A small self-supervised image encoder, trained from scratch: patch size [2, 2], normuon at rate 0.0093.
Rows from block 10 of a small self-supervised image encoder, named by matrix and row number. Rows with one number belong to one neuron. Each number is 128 + 24 x the weight over its row's rms, rounded and kept within 0 to 255. All counts start at 0. Numbers have three digits each. After the name is the row's rms in percent of the matrix's.
After each neuron's rows are labels from the 100 images, of 14848, where the neuron reaches its highest value: "lies over" is the class under the peak. Only what is clearly more common there than usual is listed. The data: patchworks of several textures.
# fc1: MLP up (model.blocks.10.mlp.fc1.weight, 768x384), inputs 128-191
# fc2: MLP down (model.blocks.10.mlp.fc2.weight, 384x768, transposed), outputs 128-191

fc1.525 099:139155133082122141124130139179181104136101132164166099098076137134121159108102130154149151136101122161149147148126076137103124124140160156123148154092109129128132105154162144112139143111135132
fc2.525 114:102134133122105108148167127143139127112162150121115119110127145130149130141113120166116126130089111135092127162173124120171088119121134111096086138115119128120111126096124098114158073138131157
lies over: spotted; studded

fc1.666 105:121111171163108104085135146114137129143106148104113139151113176123147106113146155101127107216131116125134139135118167107121109160162152099128159158139125127100126138181183116125147091118114134
fc2.666 091:108123154101124117096062143162143139098145157133133145117146125109094134076113103113106105115110138104153135145124109138170123113157151077127103110124151136131113154115147136135146113122119086
lies over: wood; rays

fc1.406 100:154108143146146172120125138123130155160102148096143111148135132161160116113132115091162117125063119162108137166070108158090112111126101140163147127148121122137125161093137110116140133115141122
fc2.406 094:092134133117153142159141094142116094116152112133106124142122147157150175130120134136150147089119154136126078107134104138090161159115138138094101150133137110109113154116136158088084125114158144
lies over: rays

fc1.487 120:112130155129142124153146138135138148125096116157160122126120181155172106083118130156138106100105129123137137095123166133124116136154141096135127135125101132151147105147143115153141095079109156
fc2.487 152:158143132143139154107065115114107162107139151127124142147141134124104115150138142095117104110170108131151154138142146163103123116153146144125112151125098135157120135112123096150153102170107129
lies over: wood

fc1.205 093:132122165110135134135117124124176156080150143151077126084145122120127131134127116193145120113117140164134137088135098146158129118101151078099154163128077116134106109156095099135123116103118094
fc2.205 096:121165172148144150123086157132157080127133112076115135131115171108144156121088120135113110164159162073148093142132142089126156136109115131148132138112105114132093145119143133137114154117089068
lies over: triangles

fc1.534 095:072125171108120135126136146127090136099125107149161151104139088109109154120097123077145118144159140147110155158131095107141125127182128071094110115141125143092111071078127129135152130132084116
fc2.534 085:178110153129098154123123132123092120077130157178132130155119143152141107169122104107129099086141133159154082135112055147169114157155104135096111135113129111143137129142107138158098116148137093
lies over: wood

fc1.213 089:135160177127138122103132145149102114122138122123098164125175159110140170097135125149137116144151125141161134184096171109129128098140175107150142084144144119081175105124110164082147135167134113
fc2.213 087:093111130097129075135156126117152132092140143118082111139146111107121099109121146109137162158138120125157133131128160118088152147124127127138128113115153150144100118122164112121096147172120095
lies over: rings

fc1.239 095:125097125150054097094101118106150120175141122126128166150124110146089123125105135139128136102131155143164122153144121191115092113120080082089127124108150151108124154137107094127155172097105113
fc2.239 094:162132114128110073132105193113104105128134109146104099135128131179091108088167177150114137133099140131125147186114119149124153093149127139105117139178158153104152080134147120067138105140128120
lies over: zigzag

fc1.589 091:142168123125112122148151128103134152121106124134130106090098149108126127085098121129121139149106132176138156086144133068128099106148127150122113126133146135111139164097169122133094133113089128
fc2.589 101:095117141161139092152105140105137147141120127134140143115156120111124128125118098116128149148072118136162122140124170124052142132131089148187096155126110151113128161162151165130120139107133110
lies over: veined; plain

fc1.679 094:121135167107145128124103131140162140136112143142149105079110133130124147129143111140140092156124126147086156117117087152118142162119123113088114109170084117145151104138155134118142118159179143
fc2.679 106:114111141104146114124132145094156111103143134150136108093130165087128106162097110116165131100158131158127144170133115138110152124132123134130126127106127138145154122143143153175120135165127125
lies over: spotted

fc1.369 094:137122133129111135134122133151155115145093126135168170121091140136138139081099115092165130099104089134162167148135107137138155125139127111139123157120142133125131155122148107099173107135153127
fc2.369 104:184114134113133111115130206200168129130092140111149126119156145107130146083148134142134176150152125116138124142114119110116127117125102132155159146117138105172173100134147152088160100096141123
lies over: mosaic

fc1.546 095:176115094122103120157091132133117141129074102119117114115144172111124142141145160090150140116137150130151124120111126155145162189144169129128089133119100150134116139144138141117175117099111118
fc2.546 085:145139094114123100139158120163135119130153128111110137128116089167115125132189143079123138125150157102140175126142152126115120150115148128112136116133166160146118096153147156096094183124111136
lies over: furry

fc1.540 091:079099103132129155131170071149137150146158129132147179114123140113103119098138120120114140094119086113077141131140163108098144149106126168102166118085176127133117091166156148160140102084143147
fc2.540 101:119127080132103139149135125166150105136085111117133137116123167133131111142140158129107122127113095123135160128126103097159131113121101106086164140124105123152129152072164137109151092104070115
lies over: zigzag

fc1.619 100:131149094106130145137111125146136125124137130146106097175155145134138116164183104114180123130117137170129125091161139121147122157107158095142102156110093113137123095143110125117138118134114080
fc2.619 083:159117088165134134103144152074159121146137149122147105111140115119120119161121108146111110114122106113133110102135150146130133122150113126117172105155101122156107118140088128134108116136159147
lies over: scaly; crosshatched

fc1.13 088:123112169126146127092130174148117123091153165119120120138138114115187170138114096176128130125136172129126119146094075135103115089103106160155119147084126129126131169100144123111175119157098160
fc2.13 095:075141159119151142171145144086157102158138152118073132086173153105089165100089135135112108061173113073153142135114129142157149086121117128160114166105119108133132096135140115142157119096104105
lies over: dotted

fc1.188 087:169143115121135109130090129122136141136116114085126161095112139138105127130175153143113129117138127160091098102126136152150134174132122110118107123152177107101144152107090070101123157096128117
fc2.188 089:097110108135132097152125150131098153115116141128198151138150126112100111159162155121110128167102113150151124106122114141108148088148116154086131121171129130144145138135140177136115155098144154
lies over: crosshatched

fc1.373 102:145165136164129123119170100131129121133125153138164124148150127152134115140113171137102107166168107145105139158139168108110129138155111131141138147151152117099147136150114144137181119131135048
fc2.373 107:124112112141125143115130119126126089096145164121124093139101138120126155160149154152130079120123153143138099117104166114160115111127160116132124124072138132097169128132078104137110104167131128
lies over: furry; wood

fc1.745 095:111113094105122117092140154130081128132106117131089148099103137116116100126176101148101129153153157111172120156153107154127108102099106078109155133112140108167101107183130100174141150116109153
fc2.745 094:136106099146141125110128124144135079125079113145133125178128102097109125110133123144127100145119109095114125148106111111124137159121110154120140179113166116129141122141154158107154158193114122
lies over: wavy; zigzag

fc1.108 087:128147100179136102130134078130129097148066129118120119146125125107121139118124145122109135127128113180118131153069151088123124142137141106150146136150127147129153139101170154069101120171143097
fc2.108 096:158117115097143093108127149166100088087124156145080104131107127152150129152114130119120114141134170105071150104148101166123094096131122127164146205187113139175122117139124151149159122111177173
lies over: cloudy

fc1.503 111:146145160119166081131144126143059144139123130096124119116100161146130152157152101083112103090130133124145124139090153128058140109117129129107115112153130122110118111135092122152110099158131135
fc2.503 111:137138087131125122144096134149145134163129098156113131115146111092141142123086088137170085131146120118089137120127128122156110147115115127146163109140124157142142093088132137136141129153123122
lies over: camouflage; rays

fc1.552 092:128137121171154193167160154165127127108116145100100164115089133113140157153125092134120153112137135153114116101144128149151162174143134136150142071144103120175129103109123167121162104132169068
fc2.552 102:120150179098154146124134139117116127110091134088139163164139112136123088134148134105133120127120136100151130129126115126115120104146128112100114159138118123140135156141095132158111134144166184
lies over: scaly

fc1.387 101:140122104159112135156136159121142167132122125146102126167118134110120141138152129143090128128118106114188127134110096087156110122127152137153114128145123143115094123080144114118147112117164145
fc2.387 088:105151064064096140125141108147161139144115133137134102092136114128117167152084103180136108167115128134155168092103110147066140122140117154171100088151142116109155114109180159065108098109121099
lies over: veined

fc1.22 099:135151137124099086145144087132121141120116080145151123119045150084187122152140094121177135109140095127167104122127157143115141113124128132139112161062133146101107096197136071100128109171108091
fc2.22 086:113130114146112162177123139188142136116135146140143120151171136159173066130139109125144117161115126163128166094140097131170159109128095103128150142131148163114153149141175152137114136110149086
lies over: marbled

fc1.14 132:132120147142129108185159104133149098095136152120125085092082138109112121109129125151127115106140121125130152140153133112119142116127109113108130147115109138137114147134157105118102085141135146
fc2.14 169:125141150118086100137122079122097138120136128123145150081143124130139148127110102149103148146133122156144169183118114111131137130117149106131133147153142116145151134129148120117147145132130128
lies over: cloudy; marbled

fc1.538 106:136110137142144132155122079114077114116166129124113099138145100133126165131146128157129081145127151123082108168086156117111091137132135123114131115132162150122166091128102141099113110177097136
fc2.538 071:125161097133155129110096094131115134097141138150144112165131115138134150091189141091129116140131117145160105116161127142147122121096105127144147145123148125118125087159165150122126137135150127
lies over: speckled

fc1.556 084:137128140117126099130110158143140165139165129125130149140150122117186123149138131104141124084128138162141064137133147143104112120145159123143124125150130159103115126115145085139122135146120111
fc2.556 107:137123140147171090151135066154112149089123130165154132126176141139165145120139144132094142143141124141067109139131115154113176109111121129125150101124120113159102112107119107093112093127195136
lies over: triangles

fc1.372 116:120114108120129099110123113198110106126173098158145087106152130159104139130124136098117114137103138147121112121106138150118156163137141145104127107146127117109123121142114120145133117094149133
fc2.372 113:085111131114123121158045163106140144154158132122091128098148124126102129121139099121093134130129123148186133127124098136082136135158136132100159151143132156145139106136122117112130181128117124
lies over: crosshatched

fc1.123 098:134140118135081138113117140162152132159093163141160134143152159180120147087122128137107164109169107079146231184083124156118123137116117095088092137164087121148137054136124103068110172122105125
fc2.123 100:093118102149140157138118154115127083150154124139136130138119162132129087130135121124157123121124117145117138130134090152156166136135181154180158111138085147087159160142127166171091135096133119
lies over: plain

fc1.277 110:149095139079130098110092164109140133132122115133139114132136142118114133116100137155110108126128106143097189135134124147117112128177145103099135118150084115122111124126151143146142109101117076
fc2.277 109:133126091117151126118139123126118181146138102144145121165144115134108131097100090144091166117133120148145138147136176131167159107140104128113115072080134120107124112158130111139106175083137127
lies over: marbled; studded

fc1.529 092:127121118140116169139114112130139122115146109141173120110118127127112123105118144116123145138095125085136092132150164123174113147130098098124132124158121108116128173156174092086113153131137120
fc2.529 096:104086114156130150110142141120111128141181128115153144114171106104082103120176115131132122101143150108175127093139129117139112155157093127110090143102131084120117140135153122091152173137125125
lies over: labyrinth

fc1.200 093:142114099122151148071084142179137142128131107121110108169175115141102105145135135152144100125132160132103104140115113112108149135133167106114133160116161116144140160097135157173164108120110112
fc2.200 102:108129117144132108124153149114176105161168156096111134136129103132126127114172104141145131118101078066095131109141125124107159081162116128142148168128117091159134138095129101143164097123131139
lies over: triangles

fc1.710 088:119115161116121160127100101140115116162134126120091160126096146153126103117063141146177139105152140153092121101095121121144117112159122072164110144090097130153109114114116095116142110118106083
fc2.710 104:116130122174141162178127160134115132145140139165115131167120122114110114151120143112113127130114148132166111195148204129135129147169145140120127144126088155165155122103107112172111121137154122
lies over: scaly

fc1.99 118:114135111085131134117125098139118221096085138149161084082131126124114178126138135137104139147114122128116107142119158135114118128144128111141117145123131128121130103111126136128180124177103140
fc2.99 152:116123118137116128155100167112180135113116118135113127056124128155183141139123078113164114117143140110128149154155122125134151125136115115140109084110133122121119128131143138093130124133153139
lies over: plaid

fc1.361 089:130119123134092123136087053115111117145175139167113101129137099114121137127121129145138155108099143132124101124114151112110131111143115156135136130129133125125111092144133133127177138154177123
fc2.361 118:148138199124095140131123170161129093111138132108184133128133091142122103165111143128144133131139108105138074133099098145114146142122144123125088147133139107094109126139154098137121156123130145
lies over: speckled; crosshatched

fc1.63 115:140111127115129087151064120116135153100111129131126116153151099152160101138108144126150150127162098144105143139142121145156108155172131107142127155104143119112089112109143152144134123145117145
fc2.63 118:128122143129081172082111125135128138115136108155156166144124101118104096140121104107106110127120103140121117117118155122124165118107109133105097123092152132156160111124127136149096123109114180
lies over: labyrinth

fc1.322 098:141091124114086134121137128113127103115103124169118147114126154119101124083121115073081141154166138112107132100122160161190105140137116153143156090085101132115123098087137119130149111116140158
fc2.322 094:205141093130123122111152144115135109133151138147118116169107107140107128148088084160128117150173142142115106137116175113138167126113132145128125129111114106122135116121119164144086122102140118
lies over: wavy; zigzag

fc1.70 113:131122131136129140127157128092129126113123116132142085140121152125148128127112107131131102170090113134113102127133111099092146124137119132123129110115120140113125124168171128139131125115157119
fc2.70 140:167143111086116105161154114150132162131108128074132131113143119101140100136142145103084111114127126107140137163112156108140101130098169148131128089126126135153170149120108123126146171160117168
lies over: scaly

fc1.558 110:130115133147146127099085119134194095129134153145100112100128115092148184112125125113122121150096147142135106098110101137104136167097131144138111122172112113110120142136101126146131155157161147
fc2.558 107:088133118116127117141118150143149158085106140127114116152135119111133162130089146163166112108121143126141126103129151124099151135151106117180149153156148162160120126120166130136155139123164099
lies over: veined; cloudy

fc1.2 108:120113149111161115104079143125187116125201122172132108110143140120090149169111131071097133116106152164134169109092152158062098133090138133139106140123128116115123109171138121111169141124129098
fc2.2 096:124163123109204140122109113134119147091119149105162083105107125134145134122137135144141137109131148160174141145112099089084123159120150104103138100134116111082118109133154116127130163139133119
lies over: crosshatched

fc1.8 113:136126095117154099139174122119115117166110139172128103115140105111094133127098119117150148131129128159097146100132103109107063132127091086116130116122103109129074096159141148145157131141109109
fc2.8 097:144117136119154114179135128131115133120131114135123111133134134191125161121142173157146112102110124166137147128099106139168137117157113113112156154109132129129087126099128122125146112117124126
lies over: spiral; rings

fc1.458 095:155130104048102149138130122149122135131085136132126137100139119125116158112141101112152121128091122116155122126111154118144138113156126121114120168145099110118130113126114117125136142146168138
fc2.458 114:141137126122121131140131163095119120146116112142135152153128134081139114135139095113127145102209139107083157102101134148130145116137139151114139113083130113195112140136142141113149108117120146
lies over: camouflage

fc1.241 093:144144096163102165162138125125132123149122176163144113118122127127128146090076126095152208157108129119172131107131126144170131180098153107127077119093121124115134134135120104140117123096176131
fc2.241 097:133111134119155104167117139118155150134098121134126113131112168134082071093159116115140144162127131149137104163105103079095132106105135124103179157095126119170135145165139128114154120151142099
lies over: wood; furry

fc1.670 110:132093146136136105136115156156096115125136143150102099114111127145127159141161089107129126140093129140070133123149068119103132149137104141092166113111108125191114157149145066098109109132126121
fc2.670 096:133115154116127128163124137128172143099123125138144159144177110136141081090128194115147129151106134115113128099148139112135145121164097111127175131171130132161153118130121142122155126113105124
lies over: mosaic

fc1.678 105:109126092121133150141154125121124143122111128128158149130154136157141143155136099146116100180118130094123093143146129152114090138134134163112147128163109143119157167122098139114140131095148134
fc2.678 089:095111166136118121083160126101138110152170159109144121131131091125121139117146108097118142125129143149150114166145115152079084151139137119075121140139149103120130100119139154118137154142095101
lies over: marbled

fc1.340 099:122117125098161072142112140114148169124103154125133154119140158151130143129124150143138126133137125123103107095151121118140144075117102133136092170090132127122127088140148101161148092200139140
fc2.340 110:120158140114117132113176128140110142090116136114109085093149099116124139129122165076140121102107124133123113130150149112184116127119097105144134127114138116152159106132136141105110145133172135
lies over: plaid

fc1.433 093:108141128154151117146164107116092127133104098135129097128092130134137051125067140126117158137120148146127116137140131115119091111120074142150149185150124117106115129149111125149126156150093120
fc2.433 101:134116151083155127124129155121111101123147103138131168114119152135114120138084151127096137141131118127163135143119122115152127121124119112147097149140152121131077112103110096158162119112137146
lies over: cloudy

fc1.91 106:121132172105088150131120093148121118127092102119117128134133127129106150132129157120119108124118134098101146104105157181139060115161120138142110175110099126113135129124128124101116135118088115
fc2.91 090:160075090127085094106151131149129128126119096117160142105130134128064120127133101128089186146130155123108073140143148097120142123109105154105092136123146122169163107136142138105103116110178146
lies over: veined

fc1.325 100:138117134089145138159177098154181135136104138165119118088099153135098124121145142149109126141123144145112098114088168124122093091153140113178175132123133100127144103132149154132138104119142133
fc2.325 105:141118115136127070107180100133144140136085108117088110112150170114127146152114144138139162118143148115157149146142140107119132103117105130123108155142151094144178191169183151129150116122136174
lies over: cloudy; marbled

fc1.179 103:109113136105125082101150151110161125127109095134083093139098142115117143108136109135153134160141188113123143139153133126107097166169145159109102111095144122103118120181189110102131120141138146
fc2.179 113:128147138139134122114117144177054113088133093114090128144117144123131149108131123146088156092134107129102080194139122126116077106142118137109204144137112134142134135107131142139092104127117100
lies over: crosshatched

fc1.509 099:129124145118112152117133114135146099144069165130155100099148102139106155093119132146149102111110102149114110139162109172130142128119150117115113146130090117085128135128101144126129104112176115
fc2.509 100:135125140153150138140123088120136126118118144162187131121154115152093147167111162126147139169106107135087139197151137137110144120107166120121123107128118126158142106144127102132127147126127126
lies over: rings; striped

fc1.165 111:163124132124132137110085129097122092148166141139119168106117104120092160098085141114129134121107148120126162149133110114074115154122161133114117142113139138119125075110142122143171128125116103
fc2.165 107:137152114073172142112085162145135116110116152133118109141133158136109127098162144115132122108136154099138096114128117134179134110151106113129102138109127121125115141142101193134114104106115077
lies over: crosshatched

fc1.346 088:128136145109128122109122099138121117108096115146130136154092161105084154155127115096121179106165093097159117094153123150170147110125128127137120140099118101102123113135111098149090124131084128
fc2.346 104:118132130132126121165133133116119092133093103133101119132119124106111133090101153098121122108104151127106111170178102107127106140146129151155140135121156118130143123129166132124090136151133151
lies over: spiral

fc1.763 097:101156123107129113118119110166121156138116125145143091104093158087123104063142172098122162138168129112163121089120153138125139137145131146153095127101136151133124057114100102136119101136166156
fc2.763 102:149126116128152141108094136125152143167135137167155135163104141125138095113149195152148132124141148149122112134130144120150134096127167113114105105112118115112126097146115108132112117117137130
lies over: plaid; checkered

fc1.32 110:122127139174187116130113127153097115133114125136137162161091134139116111116155130086142146083141136091133129138123130125170149115154137092129171118111147119123115170097138133123119124153121120
fc2.32 105:169136130155141116085119122116092137122104142130211153127119152127137125123121106150133161145146164135138127150121129096135136139181125130124132159126129139118142152108152145121122108113146100
lies over: scaly; woven

fc1.379 099:166124140133084147184180133164095101118122119137141094137121139139099144160117138115206098146134088156120121132101104125102137137123095122129173099072099143140140132139112147106117118151161136
fc2.379 094:112120158177093159154125115159137080119127124097125138098142186130140112123112140112157104166129120141101145113115086083155156133093099113121102140177121092121145116145164120094158140114079133
lies over: marbled; cloudy

fc1.195 096:105124139158142147073094125102110160112114138131123143108127132126127148120125088138157152143128125129117112118084112151124150128104122113162126118126123124122135130115138123161126131114129153
fc2.195 087:063133153114122137145109133130130138103114126130058122112142143146132115111131128147081113124108134095123129184165124160140131110121097162134092142115097172144153074112076157147086104137126155
lies over: rays

fc1.434 095:147118097122150127129115143093119088110094135140106165172112098140161108087118150167151161141130115135134100113090110100074117176126106137109110089148123123120116166113152117151117106177153081
fc2.434 096:085147128158131166132152107116146120122140121136148109127104120173162103118118116150149101137190149137116091109121110141150117127136093066146163139179106128121131118152135119116085160170104164
lies over: veined

fc1.159 106:124142101161103126143207088157112199115105104119142132105094123162172093117165091143127114102147125123107141124108141144125128145135162116108128109146088142152135106108140135102110126134158117
fc2.159 122:143131123143129165116168158168126083129128120105138122119136116137130110124124140097100104133153095130108146108103104136147084138104113141148150126113116097097101137107134156158124100134133097
lies over: wood; furry

fc1.206 099:131132119123135140079157092138134114082144135140116136103136097104122158109156106118136093132170122157151116110138103150117146127139108142121113108143137136097135122094146188098105116144122176
fc2.206 091:117141112125189117155129119139144148115158112177112139132117161107141131178131180114111112086141135096145139146148184125144145111167140117123103133067148161136147145129126109143150116097136158
lies over: spiral

fc1.288 097:127134132136152151107114077139150136094119108120113175155173138065134145109131153119125142141145110105084158108106164140181123102103112128146143167120087121091147176114170110136087096134183098
fc2.288 107:127151139127146094149136146107120144100135151152127119131172117143125127123137131081105144076092136154170115180144131122122124149162142111121122117091095113130157149134161089116110148088152177
lies over: rays; spiral

fc1.51 099:142132121126100135139135141141119127154126124125168117162121110104095085151130116129139166119132093162146136106152104142128119117126116126122109149097165156113096127135107096180133104074114123
fc2.51 110:076148104088132090158171127147045163070115106145099140095155156138100129156131148121140151128116124115104101153106090081118126111124126136167124154146119124086138139141141108120176143178146129
lies over: plain

fc1.650 114:138130132110147152143107136122152105123136155091119119108118120135111148174116125129125131134083152128115118089119141132130115150113178160165120114104154151165066156086148146101155138113156148
fc2.650 099:108152139132129130124127128163178153118142132085117144099094132118141124171149138156107152142074153158171117143152176112143140129110096165155170175127155159154124116156123140116122154115137136
lies over: camouflage

fc1.183 092:133122120148171115110114123104124116120125120117088125103104145100128064154097142142092172151106109126112096098109181155094083139138125103191143175128150148127114066089113117109112156123137123
fc2.183 094:123094132121148155126146119099119126126109150139141106159132150154129155093108184130154120103074130124100091106123109112120118103153093085105108134103147141107170190151148092128113120133177138
lies over: spiral

fc1.593 102:107119148115159158108132148121159088163155088094111167140130122136115117103138148144129097118184159109106122134107194166132143131141138135175130116106115129121123145128147125161123107141138102
fc2.593 096:173121156180134148112070156157169094141104113125128142134136110108156137110104119150152149141131108090120139117111108143153103129135140135111152133129082116159100124102113126146129102136182088
lies over: triangles; crosshatched

fc1.89 099:112107136166133152146110149124120124120117161158165107115164113131115129093142151092167154135122126155077109118104103134116170136101167121100126098187118151174145156082184086172119134135151156
fc2.89 089:127070131086154126138120098122124144077100113152147137170139102183150122127116114134153090127122124080142128116167090102102119156101131128136129121155149100160110143111046123148135090133121117
lies over: mosaic; plain

fc1.426 097:138131185087133140077128117147093170138135133148129119122104120145113110169116155114160062097131126124103158151147145108141100118074123110110121159123113108112103160097108121101129091134115120
fc2.426 087:103115123085103119153144102111135132146169136164167126119126114089126140110125146110116127105136113133101130176137109118134145105115120129063145109134152133143111090130095119093138138087084101
lies over: labyrinth

fc1.85 094:130100137134141125152125129143125131112132142132143135114108108131117139133166126147137134112085140122117122130162160153133108102161126155134137132100109138110088141080122096132148173182164160
fc2.85 101:140110117128113143072116166157115115114117115162136149133108108121113135130116157097092157121093164148142144139103115129120133134153177152124108119154152126129146101126132144130135110108144139
lies over: plaid

fc1.719 110:118142145115178115139151152154104103085112139131134108116129114116130117132098097096087113123116127151134133104133115135076136126139196150102148139118128155137130115085145142084118117106138121
fc2.719 115:131114103123086049165184162123124112096129135116134158148149141132130183110144121147129132121129110140161120126126099131090145136122103148119124189155137136151102100142151124128128134109147121
lies over: camouflage; mosaic

fc1.730 090:120115113144076102186142136135164107102087071095130100132128126130083104160138121159133121167143158118109152098141100117186131136126087116128118091098141113104109075163071113140127150157122097
fc2.730 090:110129150072178148140128137144099124153147111143143153097096091130159141141152096151108094139126097161084171153097111192171077081138176146130146150118113167086150177141172118131124087151177124
lies over: cloudy

fc1.515 097:097084125130144133186111149107116185159094139107111120113134151164164127084132109148093114127159131131122112143102103138101139131117149174128142142110135121155145080108154151077144130152150149
fc2.515 097:113103138178161107107083163080108131121205147148115138069112123120134138126122116160088135131127109106105127133152152129114132109146122134159143157151162154111133128110078129117085164144093137
lies over: cloudy

fc1.264 100:133107094206104091099160129133130057142163111139099122182128134159148120124112129120145093086129130117130120137155132137170142126115075125118106128136100145108124109104132132135078131099119114
fc2.264 133:130114153084077136109163126104173187102130065135135142098093145155142143095117137130163130134165136135153137142150136136130108146146154107137117109126139122118142167134111080112153127086117176
lies over: rings; striped

fc1.626 101:088121147156124103086115120153144128117154128104113127117176128111137130149090100140132145113138146120139141143117120130136148117122103091108092121118142096128075121182118146164112112124099130
fc2.626 099:147131121106122059134139141123149068155132129130112148170119136122076129168118109111130076132099140092122111155159175127149131116081111117150141145141105122098177142081097113138140108126134126
lies over: wavy; zigzag

fc1.384 091:118113151078115120119169123135179129157149117120128161135135111097146081122132140145096108106115122154118128109169119175150124123130146158114144145101096147102141147072131124131140156135155132
fc2.384 092:165148145168106154146138106134127114123127151123154104105123088148135133194112134120091111152140154121103148133150108073130088192128078093134091112110139080115123122141136151122116121116140135
lies over: zigzag; wavy

fc1.212 102:148135141111123117127108130144126108132146146106162100167124114111099147135122138111145117128106146127130140118133085123150133116137134141106119158140115115100111146117134116135098121152162112
fc2.212 123:153140154118135139101125128074127123100125098115152151123127142139148099137108152134138130127098148111156131145107156099105090138115166120131094178143112155174140138150146102142101111131148133
lies over: dotted; studded

fc1.629 100:106132106159149116155107115155149127143124124141133114113106157151106150148144135115120151133119113142112096147173112115093118142111089122100111120133119111162117111130088167136117142142149116
fc2.629 099:128126111151095076098113120122145114142130114097096137094160111131095130104142086105130116135142150110130140131150131155133085129110163143130095168116116158146089115099139092146130155134105130
lies over: camouflage

fc1.326 094:077125175136108155125143130155169173122133102165170166125126116142157144133104124096127169129175096143129146158173121151113117133156123149132149150139059124130114168120114126150146139138108121
fc2.326 081:109162144140132129132129180125167120152122146101157134121119133125125127132111110129109114195140151079133112124099098117179141150149140132149121099150132106117142095129168133094144130125139138
lies over: triangles

fc1.390 105:131138153123156167108133115138123172148089126131124083103069096157132111161127147145153068148134140148098125134100173135101083087187092150141128133119150155114147112148175122193212138130139137
fc2.390 107:104139130143153095090102136139159118133121137114113068095137160134121120120162133132149134121094140115143091145100176135108121128160143122096144113084096160126128165132130151140129114114109146
lies over: cloudy; marbled